{"model": "class-conditioned image diffusion model", "cond_dim": 128, "widths": [64, 128, 256], "shampoo_beta": 0.99, "batch_size": 128, "epochs": 76.4}
Rows from block 10, named by matrix and row number. Rows with one number belong to one attention dimension. Each number is 128 + 32 x the weight over its row's rms, rounded and kept within 0 to 255. All counts start at 0. Numbers have three digits each. After the name is the row's rms in percent of the matrix's.
# q: attention query (model.decb.0.2.attn.q.weight, 128x128), inputs 0-25
# k: attention key (model.decb.0.2.attn.k.weight, 128x128), inputs 0-25
q.22 124:136140093220176051118136083132133139191116183108184171163143131120112158085130
q.23 110:123007126089141142104140086133135110102096169128112137133094153106140112102057
q.24 125:141143111157116122130187140142162178144147196145089133060165123123145124114146
q.25 126:122082128167124084080123136106225143137088117121104136120079134094158122139160
q.26 127:134166214153151136161160090097081132129081143118135159080115160159147094128128
q.27 111:091145062091139119177143123118031101146094161162172110111065140118098149135148
q.28 112:157100151127170106031135123125191132146135173138119059108098134166134159115129
q.29 121:141093086090144099148198127066148169169149115102110154130125110163109136112167
q.30 114:079123141124150052084115149094110133128196054078149132176074129112132086158133
q.31 110:119146142110148090127113093121111134156081134150130172125097155104107152036102
q.32 082:118161102152109075060168147115139123088139110140187167068129162185095112162112
q.33 083:084111123085077180090135150105167127156182121106130168153110095098134166091147
q.34 083:159125101110183171090084160119116200069119086096090133111151149154094151096076
q.35 103:148085152136149043137156155116087096144115097130198045111149156119144108159156
q.36 110:142177140131120143138153187111129162141099100088173165117100098129099157121123
q.37 079:110187133085180096082091112151135088117089068102079111145137130110130143095122
q.38 089:114156158140146095157173150154093109090133125121090105113157187159111106147116
q.39 112:069069134157173130152137114119144155128160062124096157158130108109101117104010
q.40 098:142171170146096089164097124062152156142181127152126098128107155157151100118149
q.41 094:173115139128075109135133162116168097156083156120152161104047185126184130133177
q.42 098:155149220105142103178146164171070139159170112088155112162150099075122094086082
q.43 095:094092132090195112078148097074131072171079065095108161125151118156155095149198
q.44 107:144112157138157085128099085152031134118184166183171076143144139084103151129169
q.45 087:145162142188150126156120073169125171089152059115157099171147181117178155106127
q.46 095:090059130114150112169111112132162093151099151141122052129095121132177057095031
q.47 082:194095194139120130078080098051152136168147140117122204131122091094165111144193
q.48 103:095106094096146110115149096127188078136138107117070120106123164160153114119151
q.49 096:151128102149092194175168091165184132089105160086138111119155126117084153099081
q.50 096:117133098093070121169124155152092083163152122139124133101142152131107151177156
q.51 089:110097161102102144114154156137128095133176217117091096143160173095139112174132
q.52 093:181146068105079071092125126082166154156155165178141065082173142173101060188127
q.53 092:157158120174098165109147092141121145189081171090069178133139055091155178181143
q.54 094:198155122140088176176133060095116140151046174150180094136172092092164145157159
q.55 101:113079117076121209131135113096109206109158138120130144202107109152100122133077
q.56 105:129097175155163118148094168134114153129064042154147165179160156152026104110119
q.57 085:122109130129119151140141154152109148127147168104110087141109146133172115161115
q.58 091:080109109114125125126135186129127173047074122107139054130161135115116104111062
q.59 092:098151149082137164180133166137103137047155125099144156121136207141149115146090
q.60 104:158113119096110155079088134093122135189188149129108090127071064077117110142122
q.61 092:115115116155178089127105165183153133079083120156060162152120142142178154140134
q.62 108:146097107130110124126174149132082158143140136125173117099158155120138101114202
q.63 099:160120087142148149135113122165072130103183100125148157214123090134099199087135
q.64 091:132127166175109074137103087118140040190103161134126152106167149115102136108163
q.65 097:106133130179091110122118098124131192159130197118132082121176172160157167191155
q.66 096:113105127072167104097167165133140144202096121113145143079135157161115093131105
q.67 097:149157114133159168079154141189192217094092123097185161095189198104137199094131
q.68 092:067166097124143157139172166131114126168060121110138113130097112114154132174176
q.69 095:099131159117154153144162087169139119133130202142088171164136128175116111145115
q.70 095:162134140069137122154130187138151124096175228135130111109136138066116089096142
q.71 101:159119110180106102085172109126227069113094093167161169123138155071055143158058
q.72 094:105115122139164165087130137119112152049139150207108128150165170136134167141179
q.73 095:156158090140151136139133108143098174100174114123097127156118170032122160097206
q.74 095:115126238116170110170152159121156153136153174148112133131146136173149157133175
q.75 093:110148130120092142168152110123067100090105140087129136085133216152130117178073
q.76 100:184199162157143128150167117127176084129102155123121120151104158142125194105119
q.77 090:104062104100098096137131148149116092100164124115094192096244107119133146144187
q.78 103:124132116174105177067109092111150165059123118102130158098154179097145115166105
q.79 092:165123141135130152119126124139120081119153120116096168162054139193133104184204
q.80 105:152177150139076072174147097108147095123163084211135175137126117127149107123157
q.81 095:069118077115096119109123138172123138152164132106099117161117126114140159098036
q.82 098:159135111106124175107143090086153125182119124094161141151142089152139107140145
q.83 098:169174133131171143181151113142131166068129135147142170098107115103155120091137
q.84 113:111121224096083190128138164144167131116105085123124174181148104059122153116142
q.85 092:173107098178165111093101111160122164150131155103080116106179163143140127126137
q.86 104:155122087110143135141173104146163071106157118071095142113072198105029163114160
q.87 096:138125132122133166144182168119086144107163158095171157171125041195137134165104
q.88 094:106127123141123122098086159155174169116089118072077142141161125105107089195171
q.89 096:143119132142079144095206141148125113084096185120154113077111142120129096113138
q.90 098:107112114119086128055162151108137125076216110091137189127085071094127138173103
q.91 080:131138093079125174112126095156122138120144199099079213125094071134122135126148
q.92 086:072146153079171070115187127078187197168139139118097117118118145075118091123163
q.93 090:183160097160146124091107189173208096099093100129122130124069122124142179140132
q.94 098:138122087169142131178065156144120116066103140163101158065072160092167121000087
q.95 098:099143135110138135232162144158093102155065099118153115096079158099138080089118
q.96 081:095114114116138091132091090179108109183121110182071055113132148106127125173119
q.97 094:171150123102178145130089059123114156119151153081082222138114120207148153114123
q.98 088:107149152092086107180075123115113176162112121159190158115045153133133062158098
q.99 087:136133114171063079107101143170050073081087135144154152125117159131146171167056
q.100 087:167114106121165148133120135093205131146165161088120111137174183133146118111174
q.101 094:127049084110153116200165199122094165140093127137077100126161169149114050165174
q.102 097:134136091132106128107152125153159077114101208043108146126147116120128178114144
q.103 100:115095181078085120106221073134126145098147115059170152126164088163116143176151
q.104 085:142110090123082154219114139088060110126112154060201100106108132103165173168139
q.105 085:046117137089105137164105134112163087085140127196178144123151116170123165135076
q.106 087:101134120178125176138164049144105179183150117128096097149082118153110175157097
q.107 095:171123139149148101117100177125158130098104115153069104204171185129159115097192
q.108 093:140120124149135188138131143162220139126147135152088120149144065169092154111091
q.109 096:140173134162168021116132131097108123141136141151176094090167119156088115157114
q.110 083:183153163113125155102100117135128164122082123169128129102195152105146119125161
q.111 088:096144132219092111133125164174131090114134097162149104097084125108083112210109
q.112 083:134185097177101117176150126160129124021188149156117168125134136142118140093111
q.113 080:111148095137116150188133104178109118125126177154132134116172125165164180071187
q.114 075:146134142065188115152155116132125141157134099116154109166112112118093153194106
q.115 096:140124134179191145145085127079125163126104137179108117121100118091151124194152
q.116 096:124141143206117096105108174163121145138167134137094172107113129117102130133168
k.22 133:123102137106110097123128087102156122163047150144114135127199096169105158121125
k.23 107:190100176126120092153102091127147102115140110061177153111143131151115166148111
k.24 124:083174077151140130090119169094169142195064147134157095099102138135141159165165
k.25 129:109115073118123083101122127109136087085158116152148124112105134144116165114142
k.26 131:133100114120101067066089147140142155080203133110158120068131091133182196117181
k.27 106:087130114111110173167117123124124111101133143160115113114115124075071134113176
k.28 119:147149105177132064161154119137119156104096151148121156088159163108139096085116
k.29 130:137176109131109160114111148146121136083095120113121137146070144052054146122144
k.30 114:149138160152082154084141077160123108078164083097174171132100077150125088128117
k.31 115:168132174137153112103141155120116148157091085149148129146095124142128089067100
k.32 076:119148092161117082164123147165113116163173025144097147115130089092163070116156
k.33 080:114168155151138115190104118154167159111111136129140108120102148143087101120176
k.34 086:139179109172146114135085122169196036104138177116079122096078151139153112133092
k.35 086:104128102118078127142147092111075093119045108052083126109157080114134163076148
k.36 087:092095056137161126148191116122089106194122142088135081102096107156143122173114
k.37 082:155091093160136212109142158170159104097111148190130116128113142140143145113150
k.38 079:130152184188119177088097145157106122111134176133107185132145129102161217133083
k.39 090:164104131077165119101118209136100109146170134075206119117115117110183080117157
k.40 087:094062123127105139194104086116185126133221116149159130126091104114084160140157
k.41 090:136108111078150110118121096164093193128097092110148146163091157136095118121131
k.42 080:136147099127134135100176182120158151151136141127156121081092085165141133132179
k.43 095:063127132141073117092185146121119053076115084138141121144046093130109070186094
k.44 086:171124133178193146161158170096168141093138095076115162098073198067114170060213
k.45 078:156079078086089077099095087144200181131107162198165228126122147133106027115103
k.46 077:142147055071131163142043141126102151106194131134118116107133161122085130187136
k.47 077:095098138113067104155150041135094167162068121171117067175071111138171146103061
k.48 091:161125143079122090121137134124081204134155159131175158121131091125094116129112
k.49 086:180100128143188066106096196173138146141122114153124152170121109160145113127144
k.50 079:115159118151122158161220115105106201139106124134103138119115094057125100159161
k.51 088:061155188174090142196151152117103148130121096098152123125112111085112168113136
k.52 091:108160124121107159141101176126107065093080100154092164141125149113173174145134
k.53 082:126156180101144121119129139178173084092145185128158135154090165110139130153119
k.54 085:131109061131131123147122155146140139100054083168135107177131122074130201100173
k.55 091:134146102134096129081100113079147018108121165137077126065105158163127166212120
k.56 095:116159115123144129089147129130170131162074128107140127102124091127191128073148
k.57 080:103148163142147092155139098164153056120078089084063208142114136122100170126074
k.58 088:162154136146156106182126100126131163145154087159114145146111152173172173059147
k.59 088:138119148171100086117123153097108157157153149127110120137133099101146120153167
k.60 093:116125146168143125173163132104139120119173127089170138179102146097120177163073
k.61 092:127106129139041152085115111182163181159086103092111124106164119101089097141096
k.62 093:129135135126132078086146085109074072137144080137087070090082107168121159098121
k.63 084:126111171124101092063129165136151191127046133179178130134139118082112082132179
k.64 095:122142169125113058127114154127115111144108196197086102180125134134117118118118
k.65 095:122139140159123140131180162096161173168177151084170126112174108130213128164183
k.66 101:151132149062093109137144104169139101166134133135120132107078174162125120122164
k.67 101:104193107118117122122128131175202134112121121124138105130117112098088178143106
k.68 101:115110119136146115123161125157099163141109140135117098150080085100119128160103
k.69 104:156165145128144194144100116129154094114159175173150136132113166143126150104104
k.70 095:167130148090154090166153144163116066114141176107178153131163119127142147129142
k.71 093:116157169186146090108109124143147106159039142117118149129162163141156121124063
k.72 108:177159111154168117087125190071151159066177101115193153134084120207128057131142
k.73 102:187154103131148128109158181127154174093193083086134107148127063122097148097141
k.74 102:132149131109138059149115128114128136099160128194101120131159175149135123138125
k.75 095:073149134119070132179184118070174133075098081179152104119116057101149051145169
k.76 095:174148068165164143112095128141183117131095135195101192142147169160131159186118
k.77 087:056085141084110125121045116179120099100199137113129124104128112131176118206149
k.78 101:166147067122135116105149164133154158059129098106161146083202143142184131134082
k.79 097:104101137105162167149132115112164143123191145090072095117214157167152136123045
k.80 106:101146147102155103130103137104077054136082056193109132116139150114126113116085
k.81 099:129109113133075214120126125150163142127115095130088117135125135123082148113097
k.82 105:086109129141162176119145110105097104201103168134091122108150106142069162123182
k.83 097:115150111108205083103137121056168180101159102102118137101129152148090159118127
k.84 104:166171113114034163114124143167167095189121069083163150169089096118156104132096
k.85 101:131122082190186179133125161161177084081107197156041175136167125092123128172142
k.86 102:142094126121174075078095194139145161110065121093158087135081137081179114099143
k.87 098:112104072112123220124145140123088237176146142124155098145163140180109142192157
k.88 097:139128124099092123162113121164095153100095173145074093099114127105153137195156
k.89 091:091119095123131085075107163182206174153100110089173103097057105067172114158144
k.90 098:127086122153106106112145146089055124095102131118187152093109161077138173137104
k.91 083:227151188065148147223113117132121143130133187119086104094108135087133099096180
k.92 088:152163127083164120128124040118108130104100149102087151170166131077161163119148
k.93 089:071127114177141130119100106117119132136129115176074190127091126150166124164139
k.94 096:160108164086101045186161137166131131109123128180092166152142147074190107072119
k.95 103:151097155174158084127146133100168153130168086136185136126150115095123065114147
k.96 091:159149122093126127087095170146130092074165131107122073123074143163134100104054
k.97 092:116143122121140158070072116105113136122143152154111100160194144134141063174076
k.98 098:112156130090125095092144095130094123120067091119181189152059102187137108146165
k.99 094:158111160122142075185127183092187124076128122095092126123154101139143136118191
k.100 096:157131148163109140135189119133124040137168164139137131134150159086101180128103
k.101 100:097156073136110157134069137107079164117184097195104092120150123170116121184048
k.102 093:167157085119136173116104148146139093103108208113098171113195181125133152145141
k.103 102:087063108086120191172095103125142160095180148097161084074132165110123105143181
k.104 090:102103143140150155189080201134153117142143070117174150126153064161153180105202
k.105 098:088146158109097170134157155088179167067178126104171157099159153145109108056136
k.106 103:121142113184107100105149100128168208112207107101157065107095073145102181204083
k.107 102:187113166100167119142157143140151035145119165153074198124097134144107074153119
k.108 096:113104048150174149104107151162164131124133198102106115163050112132078121094132
k.109 097:076091134131152088106124088122100104146114175170112082100157133148146111165147
k.110 086:135075180104152099109097111112224133181130159118157128145068055109118145161127
k.111 089:125119140143106076088125241114105153074144083075118167093139157184143091123142
k.112 094:066162092141090108166114148137132121100059112072089098127156179071113154125124
k.113 088:110172123119136062101126124155118105153061081074189161112110036116158115163142
k.114 090:114154144163194144153102081114163124166146144158156090154184186091141110147157
k.115 103:085142142177146075115084161109137127172149123116133163145123113101122148164132
k.116 095:105104148179154058112114184098118141134151140145096074117077174110154119182170